Rows from block 7 of a small masked spectrogram model, named by matrix and row number. Rows with one number within an expert belong to one neuron, the router's apart. Each number is 128 + 32 x the weight over its row's rms, rounded and kept within 0 to 255. All counts start at 0. Numbers have three digits each.
After each expert's rows are labels from the 100 clips, of 14976, where the router gives the expert most weight on average: "top examples" is what is common among them; "lies over" is the class under the peak. Only what is clearly more common there than usual is listed. The data: short pieces for a synthesised band: melody, chords, bass and drums.
# router: router (model.blocks.7.mlp.router.weight, 32x192, trained with AdamW), inputs 0-95
# up: expert up (model.blocks.7.mlp.up, 32x192x192), inputs 0-95
# down: expert down (model.blocks.7.mlp.down, 32x192x192, transposed), outputs 0-95

# expert 10
router.10:100171066135137099099114110093097079124048103171119144136132180113091116120136082150124109176195135109111147143150081140193153134165169094107135191106083090152150143116093128062149042120124077089088148154133172072103126105110103194126081085142123162153155120150112080096076099123120126164
up.0:127168175106147148177110069081122146160161086130123067107130134127093087138119097166167130078144100142129152111089130037102141092169084149081125114128144136149066140114140166080117100138149139154065138111126131159097191130151135122124097140129104100110077150147159097089177144195151158119
down.0:113150156179177113143201140152171141146139202149113142125142095139153069100167122150121115155147083190077100147154121123114117099155188102121120134146169137129132138092078133141137175167133162103123127077107097078098189110110064145103120125123132190180111109126147104161167095126087079173
up.1:118130104130062152200100161119133134095137128073117166167143088136175105178168160164178129167139103032117137074124132135119162175142077066177126112150168143166088120108144170142112147125110096135099070134130119121150160214115153088111108255146102143125166097177123111137128151126102124130
down.1:119095166160110127128074092138107142156131134137137127117139173116144140150173131104129093133170112129109149174146154084146146169106116146143128129095138131128133146128141121170098084136123194148092080147111119108153094175108160155133127134155093093104177097111098085123148129085109139118
up.2:167086101181113031142129154072125161157172097116120107068148152063138105121095092155124098172144136081147154117148135127156135164140108156079084094194101155120105154079105173150128189113111137137148133113094137064140201148117161072127112076097179140187087136095137144135125129100120167114
down.2:149103069137137105163110111144140104103123113104110145167143107177121123145132070127124079115109126117184132075189150152113129137099114149090149134094151109115080116177116136139110061108168143140185165124099096137115126139150095183152108160170174110091089124055103127103114122103127117140
up.3:112138156142070148128114085151131118168127109161136135096128147110110127105096135161079134083198167124080125136213127090125084118115131099140123122131147182174117100127119122096134120173121147077125093059105124076152125118145123087071101160113107052161165162172111082139116139177192123162
down.3:149068151217102083128143102157126126177096059102080076099085102113094131109148101158113067122114091133198137151094140167110183152161113152181109097149142129141101052154175119107121184137077161154100139135082122134118112187172114110099120125135161117121162109131098153151133142108147161115
up.4:157156107165101153154174087145067134086128110117151079141117076113184098143127078115113144108153115104132170140121072122163118123135128158163103108121140135179223134159075183102164127135164159119140126122073098124112090123194121122060150102133091209158115138116094112107130099144176112180
down.4:185118125165119140125160133168145117075153143083167136172106075184128095146115115089179121074170165147146092126140086110213114120139133111152088154126138125081142120127079146124154108165168150145085151176178130157194151091132086081135092111135138046086094070140131150121101115106189067170
up.5:163090119191173126109105146156151105086100145098124123147114055126197102118207094145125145173090182133103146090180121076124183095142166168095138132119137137098091109136147158154159133160155138108082143100137118145099156143161151173100130116170110060130113121204157122111153107120104101117
down.5:097094129125143133135100035125100065096164177186141144085195151135102178164113135113158138092142117123100113166145164168142151110139174115161176103147109158117075150119070122140134143117145118135103158093129110115167124177115194145049170135135154119158116130124144133163175127097125151083
up.6:122148091109105128131131087135081069135161198093128135098088154166160111168140147140134135100215148150110184146149177122117107177129143122100135065154176089142126141171127130121156154134093166147060109148159118099141188130095065147120168103149143089159036101145089041112094119180167136108
down.6:082116129118080072124057087109140113134121138130143136144098095154058101149120123140132131126171177103124055144134158052093140137142114119133105102100114152125158140155101109141095081090094126184122138107084125130170189124164122088167142160081182091110143105098118145127142108176148150149
up.7:103127155197170172138136146136099167141138180114088079147192106123157139163117092118145097155132144082107164121105135056120047110161171109122113136128189085177083139196139134161174145158115095091109095127097114109071106146090177115067144113164183107148133104139140155130139127112140121112
down.7:069137118128171174138138083134120164157100133104142149162090142059162120149107209186095130105092150180116113082122125144122115097136170135171198077109148135132137109173149163088169154154118141129154178160114143168077117154194140112114124146118153135176104084169099106213195137093156090099
top examples: quiet level
lies over: no chord

# expert 16
router.16:148156141114149069093062138145136085090152111184184097108122250090139102097141188178127120113142129126143164153167119134118166099167201132233159094125114088190173126078124093130145082085105106128159168136162142127089116084143118119123123131107106132090127145107084123123117111078122144094
up.0:174085134139081123135137131106165122135135139114130064101116089140120100111168154097073162144146112110145082104168190179122127086140089110109134133123052130121150080117181103110086104082155181069077109131077116083166112138166064078137176111124138201117111140154135076094170112158156132162
down.0:167135150151129184024152131155092169165150095049130091113168118154141128179054162101139150169125193188138158183086075143084139102106079114068089058096112104120153161127126101187099105173142122113153095149181108123156096123116097121095122135103189148117114130084159107140127108170132174133
up.1:135121116106104102084134191119143127153102111122124106117125172103115050177120109139142176090142097134118171141134114136099124092079127151115132148161111116184105098169131176192165133130136151107124164072139151187171104073118113108128138139069124106197211128136178151138134155125100116125
down.1:145100152084046144077145049164086126157111115150075153154135054125139154209143112176123094068134169114148104135072078157113075165172104125067160125134116165129153126148142113138146093110124128089168115180142130107080128161105170166111101073120123159123166125116104163089080081108161104138
up.2:142158157104097131102048093170096127165097032141073086065059141146127120130113133165128096090166095144155104070128125089123177192087162135140105147145134125110178133174127096105130170153126069124132148135130155183123153135146158096144104075145119135158155140121133156144162093072108103191
down.2:146130107154147144112136100149115080101106112156128089103188111155121150132142132124148119109103167171128122173120142139123099077139110155131155138107147112111148041106069141162128112174133101209167139125075159090143023125074073127175106135138119127164077152114170082137066160163135078164
up.3:116091155113106106131144158123107098110090115175106085110130112106133140106125138141150110115108163178056134108112099133117147076098138173110059178168163141140119126155102152127148142124140136155163116190164135122163094136121127134048144183134102091217179091142128129123146200158067093170
down.3:100158084168128150145170087134195097102144100178112173161096132058089122150165120133149107086144106088181118144108106087098143111129096147126117123137117100096194176133140190114132189123132103133147119161083085103075167203106100163154080103147106132142142112127099055132156115147169108185
up.4:153097113140121132096125124102110134101203179162075078125135127082154110203129098159185170136123079119109149180163144160119142095105095102089181153126113133151156130106107103131127121083118182107181141161124123158129050183107099144104162097186145125140122138121117130125109073114132078094
down.4:122121180104143121159161132123168113180138032113085088136138158084118174103122109094147134107180138132156148148153050137106074132183067112120093110146153175100149147043120150160080186125083136165113133100079169104157164113082123103112132100109154111098144133138156187135092142096134108136
up.5:090095095150145122115168075160089140061086131094080182181096128063106096177150128150093139121175146146132120085168124105161119157114141126134130107157068142138163097104112100156117156142135127095084110154067112153071137128131135054166168116148161098111115166115148141122124126129074138091
down.5:154156149136139087157127061124120162130146130122111134153077105100169163114055145173100145141124118128129138107098052166097048141177160149113135114163119141140137145080131149202063170126154146078160151145084101056102185210198193166115123099147117107135141158085097120130140091132112135157
up.6:161136132182118155095135085164133130072115118158154165205102102142135146210116059202065150152103142110145178122112086136140162107163222127162106126126130137170102139124120082167138107124168178128127139121157113099131116112140105154110183063114093154152060134184160085137105169106167174126
down.6:132124099118133127144125130079164161063111126129127122085146206102111111130150094102115163140069122133141080120130164170156106072098119038095103099173141117146107150165170129117118121123078122138122173141104131135136128154191161077127120142110130110169145111108062120064097105133163117113
up.7:184162123135105099109211119110110174163127131155113131131075110185141112150178096133142107087114135187114152081115072084096153114139157138136116152084157190136115113156128142124129150157172170154171136122113116166112135110086180200090069163127081117059149164188122111150069120137144096157
down.7:130116115125187175126179169146105122109123137144113152130077143143086144166092126156067123145133106134095091082095096098101141108152104164111137119136157142133156164112037140134159191165085097150168148080166163062152133114097127179155138195082141162109176121145125146089140119174086146188
top examples: muffled (low-pass)
lies over: no chord

# expert 24
router.24:194072137181162101120159176133086115111108165090154136088144139102102143082120136149103162090148066109099083108137095087162157159142060114156120150136124113105104116122050121124120231158111128137160119116113088142076127108119118147132137137090080147148138090144165197102103120171135164113
up.0:134108094117157117142141108125104122114105131122181129144119161142115110140151079100096124149113113148117125158155182157081122088108112099157117131114129117119106083060105100067136087121102059124163152162090170107152085115122104144140214162155173112154134125065106104188168141222101128147
down.0:159046115115101125121131107083086139156128139100100161094087166128144115140171092194120129128088158093161111147135210079124159183094188133124202091125105154091159135156084115116103082115135143121130170157163111139116132077110152161118140137070085109106086134095081199063131131091148135167
up.1:158097137072082186153157101175143103126166108162193149214096114117099073139154074185062116134114145085134164077152147135106085100133132149155093063072145195141120122108147094138167133089121126191117106108206104112172150118137107143121136141140102135121198129112131129090105140116128127140
down.1:100109162063126168194152151168146189125064124165154141081190138117113088137100069153085086112101089116198163145141143110233097140127100098143123130106134052130144129118113087112110150071163064114086101115159159150115049126190159107193112139151081098133122123155113092127113152125101156110
up.2:114136058114095125062140094157145137058078139114121101124128184146152104151116111121131142162064168102128118076103136096196096133129159069102113135089088132122140134176109123173145050157172059092127179166198145079140106102146183115125137055117104087141151141061106098145107172135086105142
down.2:154106105081104118149149131156124108054121092173079118103073101136140153130153082124147160156183159170115142075106099141146175127111103141101170162157153131116168117145117108076086151154101167140176120152157127125166085120165076147118134125068127134154133135042143129078125136101103141124
up.3:141167139113140133132114098150167137088114094173108133060170134124110146103097113084107140081104110119139140141124072114173122043104150092110109082163136097120129071139151146088061115144146124078082099137120176117148126084077174159149082195116127108190108076113047125135112125146149122111
down.3:107120122148114149105149084156149081224114135160140124126092149099164156126122085118130121153120052070117161182131182085134132172119139149121166124088076109143105149121098106118129127103095135131092217131171149098136162106108106122122084128208173113100090135119110174110068041128078072235
up.4:110188156121133116139121145139107150065102116160100063130178110089124141117180154140133099172099128085152141197105057187160122169123138113141072147094140140097078061090131120169154056126113143201120130116175131155185124144106115078102124074124175115137125138095153152175141126122112076161
down.4:115094146143111097114086198125087178098165150127158091106149129143097151124061087165153121161135157124166125146124194186128157172148147123109156130105137078150139129141096060169090095157147110161104114191084094146120200122081129156188161135186129097142093089074111186122105141151102117095
up.5:140095135097101146157072083146122147065129130103170162100149149106151124102175199186138161147116153147160124137111128134117122116105123130097150093163073142104167150137060157121073096122114146186089128147146119082154189102108095163126104112204152128148088150140177102142155173122029169128
down.5:125093075102132147209135085155117106119148160149094092183090135117110128109136087129117128158143141189117123114109101137066090168098100135123082114121110161059087164161135044185050122140176122065102135152172126044170158161076125132109120104134173133164122147107104096118133166133119127134
up.6:051183145056134105086150136128119146137127159217158111123141171108083103138170177099086095112164173118130096173073084099094132132095123154199180147085097143150121123137134154097140109159116157131171103110082160174123079117166139131104114147106171151197116078126164178157177083159100102166
down.6:125117131108174125092226177083090156132158167118155119144119163113107113110106097187138117125138106140127100095126117151099112136080080096090162159126078164084184144090143140148115139069180131096086067080110103128077138119186151094125132120175161160158123102150098095140145096144120172143
up.7:164103084122142140099131113203092124017186100155108114146085186132133147099148126160126149130165120158133116158106132112117084119127116140082162110108126115134089154114141129157136148092157112149173119158121124116133169063145080119169080103138125179118161112175122070107137076205158116155
down.7:182152119130103122164136140115094187087131071101132098088131120091118146172170091138137123100081120168118167199171107101193095150127100110139090211050168090124122085066126182116147174073127175164134103115136145100175146077150103157179096107159132128135158115126081076104143148143135098126
top examples: marimba-like
lies over: no chord

# expert 6
router.6:138108129125064114146119200079165101117089131106141067154153139115103134128105033158156113000107141120143109208165127140081133125136111109156134096083099132177223160143135126119151143045156072113158161137161123123140085122189177151146140128110137140148140188078110156183096120115159159110
up.0:085114170157142171118121098163108127133097191212097166089130146149030098086135173107158093176136111159178112084153139095147060115068079124150152087154128144105153138122165174173177117105130129114089064091095086099122144108153133155065131132096070112104153080121110158128074123146197207112
down.0:104134051113100109134131138076113127100122115066150169115100138155134116144180156123102142157162195122160085123167114120110117095173116086214071141100140103173108135185118099106133139131123111121095131132110133136159113143112130142150106087117092143163139113165066118178151131094046137107
up.1:140070139171216142111160160108152152150131106162127178122128140130150148121129147134099130183123145106146170153118114201100110193064111138198139127125106120108128160176123088144144098138128132139123049125183185145156180094136111107087070127140121175079155173200052160152131135101111083136
down.1:147167134139137169148096155182160103156141112098088123126104132072166106148118142062115137137153178156139134132120091148103133200095137113147104096143116118160161132154074152106101070142163126066150168119068121143148132158133123116129132174141120137082161130040091126063082159150123080105
up.2:154143092130133132116077126076098157061132127115096133118136175131164113110107053153136158120116148138173067152157104116164151074111108098118074212138113160114113076085125154105084129097179115141107195067088123153118165187113065094105148079158062095111169156206094077133126113113159110108
down.2:135130120120106159188150167082115177109123165167147139139115108114150118188167150161146120168153169117094161122078060139085117137092159154122104127133123128126101098169094113194115142084120111154126120135101121177116128116114092162141136135133129176205135121143082135159106116095153131136
up.3:095113132146126099189128120145136155119119172149133134181099084138128175108121061151129159117146111146154091109078148173201162143128172137097102111120152101145188172155078143157173105112150118192068130139101091090127169115167149133118082127065125096096083144129176129140157137073133136105
down.3:128153160141147140109121158098168134099081084054081096058098167177122107135101124114113105156117097068111094100163120195099132117184127124144115109129156099096152109160145145101100178102181082028114153139075097070137129111116136117118128135144099099151182194166112125128083134156123110175
up.4:088128148126103144122078129098178106138105151157098091159148154166138138108157070098127140112129103085109133149111112151151132128115119182045121114164213125130156070154140156166114116140153178122132103117125139159163184137117184129129144153027116159093116136115124109112203120121123077191
down.4:129110187038141143103175119120109129101159125115131139094154131096198066113098083110200151096129140164140078126139107147170123148126102073129174088153100128138173149125128085099118116086116127158121114090154129052090077162146136125206108080146090101140153096110104169130147113132129171188
up.5:128153149072109163095098163085190053144087117148139122133105120172108092121118115119160138131191112169153146137157158120106129141151098166132127123175128129143164121090106156148129147145147094128170132147123130150180086127143100180091064134107129104069059098106174159173107113079122132102
down.5:146133149219162141154155151158182131100203099136076072129173197133155088173182079146143142135114166129098164088101112139175124118122139125129101124141134194125082153127083177128119125154141141082089142126156144124150134149114153121149176088111047115092149191149097170135145074144151155131
up.6:171098186142154198093105139173137090169130150124144095156135190111140126116150086158170175096145109154153148130136120149135115173114119109134115099196147119136124126142105084075161071122096120111068140200074161119100149109113196121103182129097144104137195139169087100153135133122102102139
down.6:112154162169154154086154081153135108106193088131123104141126095072117166113124171116159145158119137161186139094163121108085127139142116135128141091157160127103093200117210126096106151069096117173117145151042076070147031137137081156156121101092145113117072121160129169103052128128114130124
up.7:167171142057119171133115108079141088146196128149105108124110167088138068117176181130111111137119154133126112156102167175123153170121104140120119136117135078111112136114146146100174103090113149130106115095161135106113106133150125159128149104100144129129133137139054198097181124120144139090
down.7:126130134129170146077092078074141176127073118122069137101176114094066139165095151139135152142112135120128179069131143158154211142125095126149131100156128158140106161227135138151063117172109177147138067150114157171133069169153141099130085106074136137107155125139092171168125138121152136110
top examples: tempo: 90 to 100 bpm
lies over: no chord

# expert 15
router.15:124129141119140092133088166110107062150106127094104122083116154082124141080104137161105117187097146132071122155119091122112149057150191128126111124119168082148192153133045185116139084090166222116141131149091170131182096142146138152112115156087074074087065073102076167137135132067070115082
up.0:146097120102115115133077154105148134143182138145136133142071113112164075127117158047145160177123112162150071145133167107208117090092208178115145157136146106150135152077182084140099115143186131140187127109140138140101080071125127137127162097086085069103118107121165114128116123143140140170
down.0:112144159104081149157162166123112114167116101115115142156151134137127115153157174147149178089137113078027156129200170091156153186120141138145184111103114170117124083149129171136092132139095153130121118125125138100120122168153144119144081162069130157105124072126158152180104156147086132184
up.1:144121078082154127132098144107105153139132090112180135136129072084166117146095145197105096151104171218137086148118103156105163142132183143156116112180053218127093164153105094093116111111116125134109128153071142134188127155094097131123127130123087151110139122151111115135119134144091047080
down.1:195130122180102171079128147097108150143148129066057128103086133128158169167136118155129144099062131113129149098124140115111141147151130112085137197167087175148087107137143093159104127134194098140172127136081142137114080172069147105179069139128079120139162144090143091118140160156115079118
up.2:157035098139154195126145151103151128112151072160144144158116138158201131105145179094074143077166103188106105133140086103081134117086142148154168152127099131151114145136096120120086118109144087147196115126143162137116171156074136088063121128167103142091135113117165126141081173134091080092
down.2:062112152195143130175139202142157063152152096164126138140158061185184107137125126142166162103176127137153139147127170142061160079105178183133115118101125094071031125114118122063144162065157077114112109118149194092076147136195100136115122118152148133160099144098094078164171141132120161096
up.3:128098119177151165142110171192161105127148160097158127081087169116132126131109132134162078066083108088093126137130131161115135088144111134131132091185136165118168104123165139097086116075131101064144178148146126092075135102151170149191101145151100115115032134141146155135143130136109139111
down.3:072079147096129105163151081172119139152119116160123094155085143121128143142155147187154163119153132104170162157173144138124110104158160123131142134167112107165116173121074199111124135154119098133131095174126099140167109047173141097225173085104144126116175090160133103173131091150139121060
up.4:153102130093129147047108156165162177122127130105117131073165105185113192110131036186087181165156124089095131105140111117096117168156134122114095097133131127144097119084150083148139117102135127101111174123191132136193091128161100116084154121101098106101146081120235088115095150124166189112
down.4:143090145075159080108120120089133141111152081116148080150133116132160134094137109172129177123135122162116184153181138121178067081123096154122058148093090085141105176134106159170122122120092167131133147149120175101078198091104154121139127089083144047155139130155151195126143131167133151119
up.5:179137127160114120172162191140078092140137089098125172125167129152098102179103158151190085085072148118124160115159166128133170123106110131137156123087155110074142120150123141086170138091120116169078093139137085092110156123134175150068061147061110170188109161098183126100075181108102093094
down.5:130142143109110113163095104122134134127077129160164126195076116140062086169162139094111079151113132096104108134101137120115023109160083204090178086140111106152100103139174113126097143117139109131113146147093118111127145170135141151068130084078172111149118156156176104065142098157126121035
up.6:117066089103144134127137145149150080127129116073084125112140162097134161125121118151127089117048173174108173195177104150176081166157113094160187144157102116156059115109105230142108101127122168150169136122123125160121135172160099120112112122100127140135111097139130158163139120095084095171
down.6:098105107151075112149134104095135137056112156099119190165200086116070112172188151101122035146167152160093117097155142124162196070181072117070090134120111140131127157117142169088165138171107076120137096183129149125102113152097139162112176072101163180184115135155084102124155112152101160127
up.7:107127135175113146107140156082152155132156071146143095150102076124086157151132153140115160174074126133179103147163132113107107106133121152100124093121145088127117153181120153124121097171141115101129141119114094120188196167129118086087176115122137145143091173075116072076095133172105143139
down.7:077156110119132143141185111115106121103151129119127127088035152112148111142110125133137114136125128107145122120135127052116141101115128153175125123129092190072161189202130080221094077179115086108184088156188113106089137163159137099149141124133093139130125123087126156154124145163136078095
top examples: quiet level
lies over: no chord

# expert 11
router.11:091159154125115119105141170111148120047170126117132108114113107101150076090132041140128098122086125177099093130078123121126148138156154105162109123143106111109127139129159121155166142153134182158145155100135146101093130156147157114139095113157120121034077109128142142135161103078155180117
up.0:136150120114167091104129124164076096088058132131116168168094120120194135195108062120152091131126066153130140141139153127141191127069072107129132080110111109185158124138146110170153133090110106146112136165133104113127163075071113076071139142076149131115152112145154108116067135097116083173
down.0:160103159167106136141183077111064191177171129206085179128083109119208183159134154150073137128101166101154154098203104152174112141112079089091161132164131157088174122139163140087135063158094123173106136107108174079142111189153112118046175093105136165111151122124141099146154132093092098111
up.1:177134116170126107152088158083101157130114123092157106109143161131156136114084085125076170087070123139120148155128135146185134168075149129116099146042117147189128117108118158135196152166169130200166156165107137135069144126127126182130122109087183133161100138172111086108143094103129134097
down.1:113183186135127057105084118078147132131089137135158098057134098135143139084111113122136134142185091117131141131112172097100059094125167214136124148124179144143125160084153116189103117093109114109140135128170156060083106186143088085106117154112124116154129169134117139103140146098087130160
up.2:168142149127126141116091190208129158188133128127113097099187089168184146092149156149111131161108114136145176141137141113131181134076143096114115105093133082099175167093142111125126109151117138092140167123139188106155146103154126119128188137134193106144136111084095168122131144219174107152
down.2:158133083073189148131113127126091174153116146143141128115101169115090173152125146109101086139187096101086152138175106163057104122157127159148104107121150146108155142098156153124067172137085136083162102112072127154100090167135122128106122126190159106134089185052092128122139137135187154121
up.3:164156125154106134125139167088149084162044136110155150118122121130116117122129141140129139167179140116097144109096121105092091118140163124162182140136153107087124103111093140057172170121133150089149125142144136133133102116097120143110188138118133109161095112082181074104172153137165180119
down.3:116127158171113125133180135155133131102116145080095122116123147180066120107090107056085081149079143167113073160127106115104164126107161096122121058061171123107061147149151105117168094042156128143091136132152145135110140110157106100182145177126126084156134105123154136136110106118160209093
up.4:144099114137117121139145148130096158078145104107141111144104076134141102055098122093151108110134087051177181103068122122205138112105100181129114150153129088104163166109109143175147090095107239172128175075112119120171178133126119078114136124115139096096181133150128124140142079099159101157
down.4:169134172114140080161035164141070133127111127145125128116202141127136076155127114150071128144139131148129153128114177142168125107120166132190136140094092127167085111151105137057094131156086080084120070114095101159153155135156145118084118093099152083111092160123132111125119186173179171085
up.5:175129091148095154174105115083126130154124090131149120109030113101147120134097171164087157075111111170137069135164120124115128146123156142119148144121122121160111139086116122105152093134158247126130130160175139111154096191103128112082148136107129121197077113107146102069170178159093095188
down.5:121130139114082142148133120173143117119156122133130140057140153133176090111169073124141080082146111203125093081077164102061082143121159125124158177104128123152099118138153120172116122162112098151137130134111148154115099169168084165094122167104164123140113136185103135199117127140131079113
up.6:174096135119146045143120127134170196091157074122080133177171152143086128161106111149121114147106068169115114113177081063150146115092139103154118118136104129139082102146145115146123181140154139139141156126167164136042087101099126119097103058132142128124112163118132158096138092091126152058
down.6:171068164090081134150131133097107100165133127101079145108151105112120160145126116134137123118209140209152137078114165106163187145105098077089121151160099138127136102108085119128083153100124138224091136110116139147185136101130129105111117192193073145130109114139159141176133111143072101104
up.7:111100178155101097119182126122080063122135208112141093072078119103110116139159114172180136126149081153156108143131100122142114130083141142125095123170168131136140098101138141128111127121131150118134140145181105197078136074121115097148130108154072062101158118171075106098133104072086174089
down.7:091092150158140179181137094132099126091083170152122102133136095125051124168036092110184096134128149125167162156107081141111136148113118099074129169159131108136127101091081131037145144143114192119149103148115094104130128129123209212122161158132126085089128134136111173120160126135089167088
top examples: quiet level; horn-like
lies over: no chord

# expert 22
router.22:057135118120071057126097137068117108096122144137110122113133081177121115133067155131116129152204137132100172175107108090138150100119138132153082053077083142195110139109079165129128142169103143081147161137144102097121098105158141119124141179135077104089182017127165118131128108132123115120
up.0:066133145101126161164108104123135137071123065122110076123193111112167157099124114109136155117109178144097087135139128158152143122093116103164145126118109157128140111145170163115133074185133098126136113139197120136133128175126093117145115122147100043143119105113168098163155184127152135064
down.0:067131133101152103119134089092150140089093111115165128131141137136179091097114128113130094100147099143112145050096109111133191123172047146129126140150118159169165112159103107197122172097103104156159085102121139142145166212165129169183118164081166099166117096141108086122110131102067163135
up.1:163204146114133147154179147077142122152160085131062193103124150151106088138134129172137147167151161146105115115134154141154117096154158093121190145138115144189115101182091110127157118123167099076125126150161101025100178134186116106076064166107134108128134109178077127111154104149096100154
down.1:146133091071111124142151142146091097123111170144171051099149170159136113168174116092120158172118147111114149090141115087159059099091159130129100132142085183112135144077160132082089158130124173119139076122211176126180131130085075070144116144077111051113166117112094142134159169175087157157
up.2:137120156175184147123146110140106097111136130139161137138113107152111096104094170166205157124108059122146127120152175123105137204140141095083166059143143090171127158103120100136122181132117120127098182091101103140127113133098124160145165089162121127163081104049124118123100105112149073073
down.2:157127109104179141098068138115119144069119158140084149137119145158093156136141109117151145106111146155131178136199056161097117122146088118098132107187066118097108078169065154194159099160128115161133105168112167119148128158168113072136182104143162169138113121123065115110113111074137118168
up.3:144145097153122114128080092139100140167126088147110135124153132109125058140125153147105123142082094071131135099127138127102181120092073194189066157121080172116148081127161145088160136134130102156122115140091121131164099114137165128152096144124192097139083125078161157183119194086160123128
down.3:135141171090098184064118132116107160148109156072115101179120136175126055091163088143131181112194155097137121117111109125131179134159120143139148156163188141113112106138117101131135127113076124178180126111154122126109175147117067112109163139142095107089107099163044057087152171147103122125
up.4:128127125135148117085161122142120160092099126158134155098133083118181116098160113151083102152061125117102158138047141189080106074135155123139154106156080132132155173121147137191100144072131064138134106086144116164077139157170112134165115134128132186115097103052148035099131115138125189154
down.4:126174080228184180115103169131085112132148147134157143121102140160154115131053156131127102088142133088114191090183124121137145119108177182167143138091165203129105132134131161111097175100076085119112085144153118111127089154106118180161118155132081127154153106155117125163124157113127147133
up.5:115162149093146081178177202164062137106098098086089140100162127088080144160128146087178144116150130127073109143135157099157158085133163108081094102181169118114146126133158156142150117132173122173151078140176096146142140115143081158161082168074104135128111074101076075041114161107124177073
down.5:163077102129103081164204118106073142115147108150102143118091147111069158130132126178163138125121158075144191130115209118106119091168161089169124103129174186097181139154148139134142164168096160096139137137162159117146154164140105145097154128142120160138160127166154108170107105165112073163
up.6:171179104159205151082172109113142186084169166120113121101102070100172105112154103146108137198083161112154216116139119141127138155129087123161132063077153132158132099151104114095134141131071201110160139094099143108132130095164151127103121100157127132131122087090102149165119150122138142104
down.6:111202083135177127149099099071130126133101100109135109050083094114101112153192176161066144174098148136056128117119121140112149116182126139159191104148099093126071084130086117138088160125133131172156145077088110118129082140176148134200165121152086108141141082070117107142098131192135147134
up.7:133113151095127144130154177112082089115104113084171135162151128147136174135210064117166079142120075096186155142094118180185190078158174121149094135173189121143115123111112151204116174124085173151130113123136123200121126075181134128147113188139113137103119117131121074072142073149119081118
down.7:140129064080149143135128130110133104110083136131113121161120110129103054147121156167178144083172113155149105147128109116076113171147133201176060083125115137083125114151137135122110103164087157141132129109184188092113096096096144123112174123099072177122082106094088112136147137124142145143
top examples: tempo: 120 to 130 bpm
lies over: no chord